{
  "translate": 0.06,
  "encoder_activation": "star_relu",
  "decoder_width": 320,
  "optimizer": "adamw"
}
Rows from block 2 of the image encoder, named by matrix and row number. Each number is 500 + 40 x the weight over its row's rms, rounded and kept within 0 to 999. All counts start at 0. Numbers have three digits each.
# fc2: MLP down (encoder.blocks.2.mlp.fc2.weight, 192x768), inputs 550-659
fc2.2:472528430500529485547529553500528510569476564515455461498505465540526565569479559457570555465536471549536452512476516553563464472510476448545538459523467445568461420525518500544491480508567455459467559495508472509504504455459493551474507502538544535432545499451495524559580516488433417455432472583444507545485487509462456502544481
fc2.3:438495567461545563539449434493458445461552487545496494473506455506547466478536536467427541552555521522466464466454539443469480492533468479474450575466542458507516457554546480434501557531505551477436571527539486487499513540516424434568495507429474483516465518448460465439510465543464535551445492527476540485442457555456550522533498
fc2.4:490448525449513546472468520533556493446538515550447503528451533554535499450546443552578482517440544448499559512519529541468585532472492554525499496478556539479571498524550510445466457458530470485446500489458487511441482508554480465453532517529543516430504475478520469508554489550538421504490502545465533455522478457491564542535507
fc2.5:538453518526492460537537401531525589438502495510507451468539503480547505439449473513555442553485489479526547517529588526550490567447492521493525469553526386506445540545505494532483567515545461449435610472515513557543529510536573508537475482575533494494521512529409466577500432551490419528535481455558563504450531461538511525499538
fc2.6:546524536531490475487496567505516467560537530546485480520521465525518516570470448469523529470518457511533453446437504533448510481427506473487467530432478501433493487436417540525524432527546435514452542533437540459581512443522532473472420473476426540444535527518447494558528574519444452517451530541457549480475481500489437531565500
fc2.7:549510521441487477439473589472507557495536496477519499490540440493448536573509488540534528403562437512432502522518501531532458502533558444440531568503505496551417528478456455508551475480475496529483509527430534499493431462468566453493521555487494509481538480493429455591545464530548534502548531491545431463515534547460498537536478
fc2.8:488469508458500466522433555520425531500506512545473578449557579529470435437506506515466493499533445549466524440472500500502492463493546490498465534411488548466569512474509503555543459518454445489450494516438510500518515410471441540480500489476507521508458466468492552489528521497485505475538523545450503528494513425487460507498473
fc2.9:529385466551437473428458542432494472538455457513481423503545532543486501532493446445585492447498472534504524520496450515499537519444519426527497425539499542537442535570480460489491465453466508452466588504467478548571518457515450478508507450517550492473499495507535488489442490566490449491526461518530468557449559527450489498525472
fc2.10:524515464462547468466587529474580552546474511553530554502518496478533533459587496488523490478506468468515467556539537559511549524481560481548493490472528497520577422526506504489423551472490519516539495512589497471533544533511469494477535501458536530429455525447511403501468539460430457486519472588486468481509517514533567563496542
fc2.11:514599467479562506561456529507491481540582499488508571508369559445407460435527484498578531521555453554521491514441497462464468469533458570455446559488527515462543441499481490452543473504437495502526440452491585498486477494523557516535485490529448466461525477484513483587441431497488519453468494429497568452462426512519447523496497
fc2.12:452487507459494531516508475475413483501520429549456560498489452477483449505421436489468444485432456547508535449520431467461595501518504544474475458492548602542520495487543494438496422485449501489499438473546518506452532494477466490488430493430438481558470521508435548421488506412506417459534455513412510452503483471513487440472459
fc2.13:457373520462429475483529510462520576518504460453509426526481438463509465472529478479563493503522572477519448498493549509504472544534488554465477548502551452514532500553477500483417571452478537493464554468481500509494506496513502486484507501579526519393488523512484487487517488516534482482463491564505396442487500533471544503550549
fc2.14:472418498480525486508511527465537611444456555535560504469545517499532473413531500537605508565460482480577458548499482525495489533505581493441521547522505395545522487486453442500476464473528558489530546515551492440531557565485480574483565462479475512431438484573511540509470505492527530536515460621545504471452458462435583555465512
fc2.15:535541508446487499511534487563508494487509508539428450433507460551559453525513482544443498484456455471521566536468526454466461427502551480539445497520517509522567452441520451492509533502477518459448528458456433451488542454522502459445491487503571480436498502504499434448452513477416440473481487494489469480473495445527480485475487
fc2.16:545444429496497533493457530456549552555505493484562524560518510471494505416489486505514540464578532497453459556498578498543441533502569557502451481561456437492544417453468474568442493473520475471495485437477484528479482518458455455557493510448553443415498523560474467479498455537489536537516471465571532529574444507545499468439545
fc2.17:483567435521468494507450566555431465504440536531460550438465476483503462449503450458573449521473457466473535501533562493464478500471491425453443585593542592505522505513502472552562410471472496476525504550542574435508555540492462472483524505486542504553487477472499551496442525510471576545478450509532444551484519542485567449536529
fc2.18:488559456457466453527468505527481522467546543527470503555621474492506503528470530541459552453476453545444547562535495493538537519441441502553571531476529506520552521469526516535522534459569560551460497486523462592521515567513501484504469540436584488525448471502557518475528500452484485461470495410470418507523500560548501481469511
fc2.19:516555610504525478459507399440543552460454508512554462519466523511489514553509509514529549487448512443511456462504483532500409487499464477476506462543507463497445453452478453532471446472528475582533561510505566537569515545502550498514512515495500433529538458493488498574568546505529480499529528513473551494471482487532534527481521
fc2.20:537492494484542468484496459522437442492541512520446517454475456502457543517432469486443462478451496469523501562541533467489570565441502538528484469482467537491548515472574457502561478497534500488500440529485431475463442432547431523485441426457459485553474541432495436598421563511511524473480477494450506543500565512527416477492564
fc2.21:448476420482528561514557440508546452501522507534482529440457435460479514522484550465517513517503507527450487476515450480532549551514561531470457453443513412532471411544537479535441541444573463530508491491522439495499540486547433503472507437476520449493474547467511499450555429469514430550531498460509485549466516523532539514518544
fc2.22:481381528443514448480513523448529467473424464462494491496526530503499491445427453459516483485475538534522482453502477509516468547501542491478517550565488421484517475518551460532421456482479514479569489449538476456571506549443512504542544543469557449419465505517485509501523532578514629408550448480503454469493456491464529473531492
fc2.23:552490565479557540497540530550577462532522473506463479469481563499494466511542453568489529523552473451549475484568488542535517486539541504522520484458437406517526488510519571540411562468470556456538527550471470502472542467460526569535501499561484498405523490579449600415572555517555518516555456581497475538474530587577535467496560
fc2.24:518473576481502528495511458484533504543450516501514479460484536451552468531547491526511528451556439526501509519475519497534477495463542417522554469558504487537463559506449455534433523503487494507544495474538559506590559548437553502531531479465525540470477461492466472367488550471550516463458501584552506482517549533528478493505484
fc2.25:507462565510496500508543460518526497481413457461492546474455494493542460496512522454430489497480460557538541495484530534496470497597433566453530550544517448493536538500459444500533544480584523466528516543559539458505517518514462433482467551510565547419540510574461476384486544555535508544545500455558509528439523538513472442438495
fc2.26:548526460511478473447540530483435497474495431446518477495608513490550559469561516534500475595481562441505467456518496501504455523515522525538503551504462505478505497545521504445506490495456463506489408525508482461489535467460515469598458439513597555506475494459473498412463443507436551569470474443473497468490554530477508494531534
fc2.27:566559541471516459475470483482503492505485538508459487513534499532487470464514458464483477504510447554559529472534533465450577469421466495455469427501478563426534487507499543478428484505534491512534506433426490557501458447489445445486467481414585538465475487530522547535481495510506441496515456508475517462510505497513539452430475
fc2.28:533525536458467558477538494474555466507486495490541488549416505498499523459482473455529500529484501550546532492541476540433519551466450501495470567499521446551507518565464442528459521542555501549502535456543432478458496527483509468430484571502585444525539537526447481524459427543510462529536544541552579547537448477448443501525489
fc2.29:504491521547490524477491454570491449486479465521484537461518477541523541473440529518468409539488493499526480527540521543471497540467406545501474504544534489444569499525472467487482465470520515559488489542475519484458476508539465489506508552477460490557508468462525521556505463434519464534475466384483575467503506472511527497534463
fc2.30:450472524462517450430457507540508502534456451453547461484583576447507436479562450478507493502477496523529507464526427441518579456501519487465535442440465497529542445465482444453506430485505414435431387466468441477502500461540432514526448533474516463507544482489479444534470496477525478500476483442486512548534541484512538495483453
fc2.31:529607494536465448486501549486447404570479511508498447520476498472477483612435473547449472539488505542445518489492511526504494523451463483540429510458464551487498492459534489448496578533466459570477512491436435509436535505514521447525534513527491528505532501483523494513509448444463412506544560454536549452558562476476524534499491
fc2.32:483412474445470473431453484534500478473459500507519517526521428545575458495485563459602444485552506473483528456543465487485535463521535559530473537545494453483511530532499448508459488504574536432482575494487457496551560515554577460468468461465582520445488570451532529505510536522506517464497569556472442512482451416484517497458453
fc2.33:439476512528472518503508493444553558540462465484459436447517500540495489478535525442524509434554483468530553482515495481521414553504467423451499486545478604530465460496515460437472461441439469521525487546501528491524530562448498411510540486548527516456519441448487405420467518486488462506480488428505484528404489541489532487466529
fc2.34:515482521536483510502492449513456478471488526493501452523471568490539522498458521536490503523476424533528461548543439513485548418479497489484461494473471608524498516461501563431572399460466473453487463444557559457473479521463454499459527468447474517559482459426460504501380554487554463451484526478408513481557505513469508472529505
fc2.35:472528463408526520518503564529438416548525552520510548493587499478469462504459463480446498590508519442501495562450531466539538450498506428518415462527447510525531536500497577522483473513467448456491497502497485553493463462555442512536523503543469494479527536500514596571434535434450490496471527428510526505598555529527508469527555
fc2.36:538442513488548467538531513475490503538428542559431565507539551523521554578437478535468477528451437505539540512516452465447474522572429431544475522447515534481494557523496518435508424558506465419431489471474458560524526497496418553533424538486421497498543486454488547479550508511475523477546481488465441483531598518513455434473504
fc2.37:558589401500535503482479526523452458536554539439476568531486457475477520522554464529532572531551541477585458480469449517550480437528466485457434475510545517515519459456485444540490569523571525536578543505432521496548522515458533485523481522476441480544511478486456497511490438539447510488461494436494481450529468573474553497478490
fc2.38:530540541508466445549491493540478551519473528457480512459528450522508469517539494455385500515477461567474536561549533449510544461483490533551491497496530490546534537442509506490476507474454459534436400502567552479436537542465415479521474451416550536497559505475529481464479492428488473502462457532496485534532470529505543529506449
fc2.39:548412508520502532549533545462461508493529521547515499509605556538530562436491540505518572471565516481515471451502537497527499535499547521572484585526502423546526547515468492476542536468505518540503579518552486528554565537546545469520510472452504469441511448509546581513475446476508513484508501481477536541525510519581470561549469
fc2.40:457491456538494546535508482496585492560510437556480475502537573549537517471478570492563552539470477443454549464566512471560474542533497501535504482472479530557555473518453549510583484555482445554472526510491545479545522461495534434560467537561562555509477481459552497426500537558448493521545485570561488499504601559468458526527544
fc2.41:496557527519532497497440525511479457451454445483448546533583452532482518536485523503527487536542458420440549458498540497448505419444463502530545546531497524522529480530487532431486434491462495492437429544463514424484487451458524508473534455489557549456556475455449490566546486539521529553466449545441439466434575504472515520441512
fc2.42:506470548461452550447500534527481490460441547440586466457454454467451526496476538536465474466518536470437537460555548508545507518440525542473544435566530517504555435530515512489549536529518535557545511485473555495416495567509525507604449575535494492515544493541529456499480445524453491462435524502516506489556553541452526515416469
fc2.43:479448441506470468542526472498568488446506467452571544546470478472529466414558521545589500507535517509487447461528484485506498490507585508521543547493536440484552463491512497470525565493549446457539513500524520456563526535486512518467544542566575460482478422497551457463518474576472477492522541544505504496546460508544539553447488
fc2.44:550531425557508527529536517504488476459540507454495487495455535466507543502462550466565476540486536500537497522513486540467565486551452518460441493450462418504528559500506561529485510538492486526551465458478529495536441452538476567509457456472474514472499458437500484539525524473504526571554563508431510501489551530506436527565477
fc2.45:536490572470499450519502457483506509473522503467535492481566514468504520453535567557487472470523570490570510459550562519447595529481530477478564562478476452490558515472475524539465554489524533453440502497568491504565454442546552537518564480464433522455550483540493556374527498411474515486486511625471462463445497487467510543467544
fc2.46:433570465426505452448497554555523534470515440431470560466469536469527471515500496443547452494439489435528432518461473532474439417542491554497435508428481585474445540504522460506472528502538527521468406455473506547470465457487522500486439510435530457562525516543439506500506526490535511507477513450454489496529440537444509455488443
fc2.47:493457520497563459448444483459442486486469446466481568517531567458545507442495476545507570535503546544477501461432482554445544477463575539540493559430458485505554537459435520583484458453498498485553533469525484503546520460538477445499460476462509487566493488454500538522508469506489471456512520429469556515453446467569498467563534
fc2.48:455397460510454546498447503492593583482442515486518444517515588521484493484577560540556564514455472530519533462557493464518519471513599476468584468531491447573447540551517521535485496482555454437519453494524491481594445521560526551493528456548565528467501520487471496495524521510499525497505543519498516480461522510459487522462453
fc2.49:456425566542519456456471496545503517461482481524447468500555557513544438447499458453475530497485569452461530491533568450497542534552545491501488479460560463515568533476485533512478513476532561540477522547557524466551480574497509515479460470512515465430485484479488453473583506481472457475454507520529473481485489489480413469512552
fc2.50:489506572457510552528518383564536601484499509546478484484545476484588544480483525516470516521468511529563473532559505517561530553518496528546492540558473501497595519515452456474509547496504488590546454469532478466503561557547471568511540560473507483558479492565527453374548520405483476527527470548492527474493494544479538577490546
fc2.51:526584465535442511489459514553396451552513540536443486490486529518528485497526480448506423527439505514493531536527450488427430464466461462527447477463460508480543563549551488455541451480461516457516483448516463543466483486462464472428526484452583463545542500437506444475424468446475450525456518431492480525508508520534506508498528
fc2.52:473466492549561457491540540463500495503456431521502508536440505532432477507531477458523557436484504528495450489491487502558560482441455462427439487477513452532424426545551494559462558488513549529477430550447542549399505556470523442525552555516490495503520510461526571557457491502493443484484533435452466461476488519544479445456508
fc2.53:501477577559478458434554458469519514533531491452469559535602531531549500488475498538528487503455484535482468491480527478445468492454425433447462441563543532517463493513450478494569405468489498556541494516498514474491453543508484500500568531506569544521522513552529452519442479451569524572487494461441573555520623428429482486532553
fc2.54:494528462588515488518557467454486500502480503443479488530479558469521496480481478548514528577462518498421523532456492447546422511550478502460497442527541451523450484574517459467540507477532483555436560448500498533595537526500540598512480516494499455499549524547512419521452530469495500537527548517496507513538556521474472538441446
fc2.55:487613530448525504494491457542540560543562448504468540450433551514444521472481541484516502439514438545447445473473547535466530534522530580421441479397549505450476580457493514450511534496481515499521506528424533426515441466431475504513458498453537542547471442451490520627489506612502535442478476549490578438493458442485426521545458
fc2.56:555581446520436444489514461492544487455569478532453477444531528436487525545495493526526444472442509531445500457482521512454450578542552426460523534455432492530502492540476438490531562501558460532504556429563491482545467429547480502461462521530443524507538500499528431439551539462489430440438465529496534452522487471485453516494512
fc2.57:459415586481483476512479575464506546512431496549491509473474493471511549482555531461546537458492494514504492553554478548559488487508531485484553531545576506577546516487509509488575432547536468516488431454454574484573474469535520487520520555509398525523504536525497532579486515550525531497459538576479496447548441565486523501503500
fc2.58:508498413496468501482494442466452390458524461535499488543546488538533476530444528472537512465535505509497511548468515548523569525501507520470417495489488504498516457532524486510474510557499560555477489549558491553491445482483470548467535510543467473524562618429487552657443506564463495521491463446435501512534488508527428486507483
fc2.59:511536479470490532479534508508481428498502457504469469502526472530566459519436475507501534479500559442527528504533544512431428544564459549558454493423456493442493557573542565439507498461469477455435569544448520563533496511486548537482493526572433476480545512446414518406459463539487476524561538508504465487498470569483401505574539
fc2.60:446471554542461477509534491518490574544565464485457558540481530557511544540523531484501526499560482506523477561526542460527427508579511510548499530505559460522443529489518492439513519560479521552469600534552494469506544490504554495472538501519399516446491499502492486346544507435488527490480490552488528490480498535562558502466547
fc2.61:441545490421545482527451454520426489546523512499441471495453422447504460460499520487403443536431549508537470440451507446448535480513473524509468489521480456442463506470447462439450513478488526560459523533531509527447484534457429520529458523482400474559462415482472478406526514450486524455450491524529526431493482493442491457457475
fc2.62:451587443528470519514502523541489533496527522484451486469549532507532553423498509473561549575482573493440492501484525502545477497461544544491420471429512588491550472510449509533517543495541511575563496517472519490525490552554481536482529448449565519590522506481566406454440465511553554551532565413549559497472538516527514525472484
fc2.63:455565475577439553489465429422469440537470521473449401455437485453457471583544519509505505498525516558483513480543441460530520511511419542535473500462527583490438495557491440463479538478545482462477580435501526476469506522516502459485522497451474527521543502473502525602532448470505513485546472415541529486463460443437519537550478
fc2.64:516430536505447481472519478510471408520488534538537557501585474536450457517468543536555430544527562457507515512455526445549573461553513439509540474507496500464564545495520468521453517447461441424457473459506460460468503455480463529479510537529541549490521539514496542449495561437520500489536471557419389490488561440537482472548544
fc2.65:456537560501541492502460470529430528475554494506481460456490444502473467510536441474441568512447506489518454469538522538509459519464453514555492498524470462541484532517497548540463557563561456560528481498570473459497546475501491479527546468539470462541508515521538434396491529513447435553547480489539514459506566422522470542454511
fc2.66:491549498466526528470431529471448441541527491560472453537527467536498522571469530493437475478534488520468502551472552555516545513480501499460459512446447577475440518454439486497564510513538463494546463449486525560574492476517523517469559478525474487594525486485520536479506501435530458529515476409501602496563440508478437493502552
fc2.67:475484556438526531546565573526511546526537483485455433457543529485531488492470510482576502450470480438526458502458580503545548568554567456455526493484519478484519541459445508480492536504520432559447549525542469460494493493493527542530476501552478436485551525558497457455553503462419444545531509554427515550451540530534550465549563
fc2.68:486596514485537557494470399498471570551466455547439541528491484565524501469472445570515415485452521500438478548583531460517524468561443458556556454547458548480499550529509458444501458478493548502459480475510532518430482557494558518460558527488495503515458468446523522495457510424527558469527554559556498530454572457531533518544566
fc2.69:431561547475505496510472496532512598471469480429483568521443496545450523487468549518502509476516447517440491525488442493443447433527517452450520492508523544526462506425531499419446527422500448549518444512497525478434433466479545481527555543472477477514529444563549437516500523496536561502463526463457474448550402542552470469475455
fc2.70:470469495502519530499569432559467573435446511543502458553531479519511466582496546475414477512504454447481502452472552473503531561459448463561507489528505470480482431558564493516497509505473532495418465478434451456486535571529465451462530464458535493403579443565469487475538468477484400530452539493552515502524538567510540472431510
fc2.71:558482491463548453476465497519510450500498562524505521450477479530428476481457527468513478431553539501467529544568460509541505522530466471463517531558487478526452476498545463467527571514492552486511537554579498510449469546463509451528543455488464545452527557512499530468572499473536579531467557511471512552537466560474522554475491
fc2.72:464506471516501478455491416548436458531538531484545507524472464511500499554524446557497464546431551487481487483501509512476482559523482603449461518472562515530466457519551496471577521504471453511528385446495433469474521512529479407407492549470486524513468433549491513360477500394457480527445531454552607535499439521504440550530506
fc2.73:463490517525550438553542419532476537462470480506460453537490442503456467524554547474472484427459452497579503514526480484495519483476501499471562472577504466461456499477576507425507506476533565444505517550489536438518518564436490482488447521467539442558487557442478429572492483481529454536519505498529469472545468519458552495494489
fc2.74:469529442439458530457486548563458501567491494506536501540560513560535530485538463498488456521523406454519488454475537562444491501492468433460480481473482575540576457494484465565535488468534431486506497553484503493471498473475433522549507451425564512489425438477537452377514583499537461447538499444473487460481484566510466531481495
fc2.75:501526562516483535545529490493511494483498485542478469542449515459461511518491451488538449528497475552442539516487478527516586484537467539454548478516498609561467532549514523550499467566464428466508476446458490499445450495519519492504479473491428551486474505483465561482465423479455453488446538466484474557416474558529555444466464
fc2.76:545553447432536538479467454451460453484474472522498514496503469479446519528514554479507462521495503533512488534527524523484449479473449494510419432469489595453458562554511543483529521525524443589527456451437539487517495516476520541427558469463452497592538546447470511443459502536465514476557444411466572505472530546450421443479512
fc2.77:444469456460536494476543506521475476565484476506491552521419551486463483531538546562527462454539465453486542509447434528556537566547441432458510521494475437550553473449507484521444479517471525477533565506436436536474467469474501485496514510486467518555547466542540524546493469525523483476517489495481532513575523508461501541530444
fc2.78:458511560496527437528526470420546590500534547437558466461602438436468433508525516506564561507449462472532530521512554551517407476487492433527433544536448463501451481548562441511547493494499521444441609503508456450512520496457447441451444495555510453489561554488548553464483434527528445544444539557558454467560527530500571519535530
fc2.79:535564526516443530504497477486477510502550488563456531505451523545516487437431557561515561494452470448484494525470510458541495548520496528509500511533453462533446446494517483569533549509488450472532550466569496531495496510457488468477487545544557509474508497459436475455519510544514495448497540507449512559516431456546541441437528
fc2.80:522475452456472506513499554514445451522444471446584489539510440494543472452585549485482514541496480517475474541539501457561548555500510525481453483547492478434566428453523486465408597553560514484460480452480533518468494524561447467488467553456548484464545495457553447577556456539544478543451511470509423546498472481496532524503456
fc2.81:522532511476460509465566457544467463521607497488456470447458535531531564441426501539446515474473501509531542524481453460456536510535557635512489466478524543467577521488460541567474557525518487513516511503446440486480499467531566555400531499579538508495490478481464563447438564511554477500526461520516431534510499445462423450494511
fc2.82:488549494560553528537434426482497492541478460509458461528563456545563530453574561440530438478429474505520463560478529508513542447492534458498560478542435536499555485460557476461525540472574561462437484426470516520480511486530526528485522525551515468540450541438555546490507520506479525552449538502475513546478547515477534439509431
fc2.83:550571528452453533450526441553514565489572463481467498494450550548430497524494492518483503545496457439488441488508498452480474542536484442535474510474526491480501538559553459443506533545567490570506540535507557455533461461472504596443541570483420448537521562474492492531497549537466489511507549451492452517461471472554512567554494
fc2.84:557600546514449538484542468458494465476516507476474540440551494449512498478462475520485517514510465592451549534526466486515500507553503516540424546564487519428463482477492500568503547564441542506510562510503451517423472509522554491429506544513462499525559489435554477464439547482570517492486460447443543470472470547536459504438457
fc2.85:466443483515564471548460506528555498488483477488464503514434456489539574450529496499526458543558591444515540569549514555575581549448429509519583477458557476558515472574486467524454541487506504547539481559535508473470522518473477512475509482514463529536557479536504487518545539513460472482503521543565441542569473480493480531551533
fc2.86:538461460513521474525459548477436404512484423522465522509476478487537459496456437532532479542545521515541522489484515528514532503465378469548447535497547438459478466468463502501517517537540475523552528535485452563523556484449422484446486522432398476454462545398531505489496471506530522506451497377491494529437468496495457449551497
fc2.87:461546426493419555473576463472591545555528527528563439504565514485472516482569498554569577461485471560532506514514501460469502490438582567451538507450468502446485484504546490490504567498474566483464459522464553483497556510488470391509477563458572533562487423499507389456579456574435429458502489565489502487461543553500529463503455
fc2.88:554518475527462512459482474436463570494547448538446527497543417525443505513468467463448472462448490552465449460486509454491542536536451500553495499511502519492487461472520504531452525443570458475458554452500458488498464460518446479427510484471529446455499530507456522516492540430513471521512493546522529523530443501509516554488438
fc2.89:477485492552548511502518578504527500494468532536530480490546465468507540489490502519516553456508595485460477462503454452493472542512557502480492545554535456562539482540449482477491533487558596500491585445476464565467562556448519542535530556523485450456460473488557432398516548499497479460481554533544483500492503515531500554467536
fc2.90:489567509456468445434498445466445419474483450478478467496507508543524498465485437553452426496491500503542476543446432541487482480489446476561476542440491548518543459500515479537507544558570524559514496525444486515453500469528477461484527521446499524564555543446442561463487567473393372543478519478462488539531507469487449521479481
fc2.91:490462427435500522506477450490449371465484507491487512541511535525426537488552507524547531451549461570467478495535539511483570464412402465508502466409462546458496536462534489521499462478510403496452502483533510487453414402537462502446446509504520466499489490463524563562449459542515520535436510430418551519520543426493502464534476
fc2.92:473594547536455537518518442492527504541587497522530538460462566452530445494559476545526534478536482544460490499548532459514509537526568558539521535576485459476510514526482557475514525480475488531521489510433484532521526546556529484536455504483503481478533517466510386442547480527549519544503475546465561484521482469437480547441524
fc2.93:448535545554476481542513515445454495493573515545461417477458477437551464489517444472441531474497445544528484480446513556488495586516528558488476539526506474542431448578563522417540521544549524563520470545502475422450536479480529496469484544552564529595512559489486363477546515530538422528511549462481459482477441457503521543458456
fc2.94:469532471455519486507422522554533473510551515489461542537394522538533474490524457456505477539456531507500509482500534507450464455541533503519456491463455552505460519469449462478548462476521552492517543557462506555460438500521534478483486469485396536482485515551527559506465483582570569492541460538488528501554459445483436494479470
fc2.95:512472551479445490505465407567516505451504446528551556518531568490508431490563473449551405519495501490543450534457493539450509444477398449561500508525483444532494521465441512550429479424508482488442548521500508464475554496458423558431459553516462440494469527448483450594483489537535515445464516499503463468524505502516477552488439
fc2.96:480559514433434466566552531504543545545560502564452523484460515459519491481530466563431476492566505396457532517492473563462449488537461459558488542460549513470467474452501487559508501559552517489509536498493541534492482506483456556521563478515469489496473467540453549487435466459447487511475543527516496460526430482580510547443489
fc2.97:465578548542482504570424516557425540551541475505490552509438474504465513515518458513493478514517520514433548473505505478504533480512498494445433516458468516457521496452553500513535437489540471526531408513497507455404475541454475456466480507438617468526514511535459459446480445534568532529540462559494433464460474524511454497451521
fc2.98:485563483536477466510502436464503519536508515496543471568501576547455493522492428481491498506534469470441501462521473529519461484526464540489439531439491476473448502484480530463468449523564527523466488549470601456476552521524482497495441463489475487489563432462483536552517482439463524463471517491526562435473504458537511456570510
fc2.99:457604477546591533483534464451424486543490499513497478531424546511501455491523433535478467534476486522483539479527540547557524466522516583456490526430555438444500492451504555568495540509494567565508506504554551574445506465508426473566540435505419516481487493523469564463453454390521527481470499538464544533504525510494484549598455
fc2.100:497546505455492479509502522558535543526496467508525481427480477481464522554532457466507464519510445542440482450481527549529497458476538423466483490460473549462570503487461421514457514451440494511498471495550469488462477523533542522463478483481495458627544547476445538448494553476509487420492512499439511453447503437453432449473489
fc2.101:530505556522453529505524486441432572453405548544522433519539535448467453518532506547507527440435530444440558463440483510528464475475520557506439444562460548526478442556458502448521562450542517496454475467484536469521518568542489494494546451486580481412471484447459472463532451537471511509513475564517502460444488463439522484522497
fc2.102:525415455438497561513480528507580528456446502550569524503541447509491537516601564494510552454541482531447525539446568464463543505554570474436503487517447403489470463480438460549545546533508546462468546469505494537516541538468536455452486451459495467399447457502469440478558519539521457486533464598466491481452511570483456492508482
fc2.103:483575451471526486470453603507449436492495473521515549530460483511522499546497518461569434498478522561462460486447425521455556542451486497510460438488493535537497565460451494478552459424523456467512484490452446491434463483465520554481496466476480521549440505508537507560508509482496555428516508492402492556538514447520516514444506
fc2.104:481474446531517494436456457512478478453508507561530496526482551460527558498496518473481557464495494443534482465527514544549436522457569498543459547524436485490495430507515481455517540544492528548509613511494506558588543537492537494489560499585527504421526476544439531467449559588456451533529510555483485472439531486492475466523475
fc2.105:568509479498479478509577559496492547535454535489555472537424403506500536481490543527526578482490546450528501510543523521536514515456541554444497482535512483523520458505523444489490573470540563493581585566513498496546466567448561411492490588566466479400517497529507499534557517581566578516558508478561441532479412517559473464454523
fc2.106:546392494517486497457544471448522502473415483464538421517446474473541461547542439479506549521532518495518504484508540463453556492457512485552565492554566423465526478462466495472474508452446475441466477463498537494434551425464447461579483429443514538441545488532517477458472526421508490495487515585513422488468538542470468484419474
fc2.107:461605475473545488527563496489464552481541562461469564507529478461455461451505511506490464443498473478430533505538465508529515541503567500539489504508513567504525444453461498481460590501489546568502460558464477513522482568486527444495562447485488480519474508499496533535444502492487486454448445490501447547479504475536476470476460
fc2.108:469479440501506480492562563501514455501510519496535509516491453514457478518471545497456523506536500556543490520441537527521505506503477473450456516449562502421578526489457490472498494481510517525558518502482505549466454477482433521526503477520441539493448549461513517563524502510494537494470494498496510440508446559547548500557492
fc2.109:547517538547546468452499484536502550483511501541537534489484558534459478570541448439540424556470501468460517506474563506525536544531517454466512490548477497548507539518465445509504472511489423511452455436536497514495550462515415542453459538478424515492467541462511460495453528441506525468520539534493549462457516459494481443513460
fc2.110:444502423505495546522527548492543443558556526475550556556450524522561554431487439547554585562537490471449563450459482552552474454501570535479420528546451485503501498493476489501534600567482499486490600566441520491495480564493461507454533534513536517434482456505461523506495443479547499468519506443545538563454484505494522563511550
fc2.111:497422538447467544484506451463548415467499473474496531500470493530480465497460520468567516493470534429500487496495587468500452488449497452498490495529524399496454558448509453541523452452471512501471506498544461492596463484497488582431482536568477472502490465459481549552455504574498476492453556551432498517478430511462437508587519
fc2.112:521515455489470476547583431527464420511512461449491500507396424558491541545457523463491480500584581541558493550512522459533527485507466484487468496525540477538512510533546507463427428521489468504577520535512494584512474458469438562445508481480469525464528521440531553468491537521480488506534468511459484476543510425549489520545562
fc2.113:540531480556494536548495544419503497521524516489520490497472438512403464525498522507506509437575575588499472493526540537516495535515453472547527544506568495547481479536550499540482466540465570557466467581481538435500508538485565438441550543563505471456493497470445554524552452585508568457567545438506451554514545508462488516450458
fc2.114:463533443413521505462420511499523542550482492519479490490523436503505532465536449469508461437500583487536567500446423476499512546462486553526449441497496596495542544559572520453515468524531456461546455504430427498532480524473517472429543531491494465514507488487467440405557497515454541437529525541569507539451441538519511501412507
fc2.115:489477427574454464483557435540548437450475517479561431473574483493478483465484471512431515550483577502528510567517540451482542541525443501505554544479445463491558472549453500489434532529576513450553499490567458514501525556476537465541491463470524463473567438459533493462444497502478452485500551427555478553450463488494490485575561
fc2.116:496489555460516475527526493503483578473473458497472449536467472467480488527529522545463509511463480556535462556433516461517468457417632533492508482459444412463466460446498474499506493449551510505451560489541504503486545518469484516508525499448558511450533496505536465485522496564423469489504497519559490495499467504467606534421526
fc2.117:539519555493531454515479552531515451481438507538448525443505456550568554462468517486505508443505538447449545509506520457482474437482431471507450559437484455519440441494452565451495584528526552451515495516427444528465516521519445460573500523526542514488460507521451604464504496565462487493499548541478477569521522491458529515498547
fc2.118:469569413418444477516446533475527461531525535517488531506493478513505513459487489489486514541426530491496479532513495534527525479476482439460434496494534594506531563456455479534601419484574487545484494523513517476533469534470503552507504548541541459608451431518496525504505557485482558533441441454484465548487471496469462541444500
fc2.119:527521479464552490503477534464509505511469530529461490533418523534501459505524458548483529472507458466494470443477539475504524547473475450499510505551450532480521454515488499534544493472560450479532508445482408512479530472556443517510555425507509459558497447468557558479482567380505473525532506387553475471565510441479538505554453
fc2.120:521557437545493463434485437535510520446483504517559552544489432547527444472490539549513523509417505558529481450553494532494462480466556548539515479608466557450484559526502505491548455476474523515543483542456473473457463534552532530518534531490546521484460509526538489563487471552520461429511500483513442470548443448512593525496463
fc2.121:464517478502522437437541461439490499499492540510489514510478514450473481510507456487467529488505540532521468503445457487439424444512585544444475499442538578532482489540462478457486570452520502478470468452458447410538477549515546532499548490570491563557566428488436431470438554509488458505444482498521531477523546485513521480502502
fc2.122:489463443497493531478436589510447525466512492511492568483557579477512488516439478479590545505538498512524454430494451493483467426444543511510509451481463598542542478486511515475480532501458477433516523477520521508461422482511541474500533459547580509526469568425559456564466470515562577500470458488460451509489594496509537480439452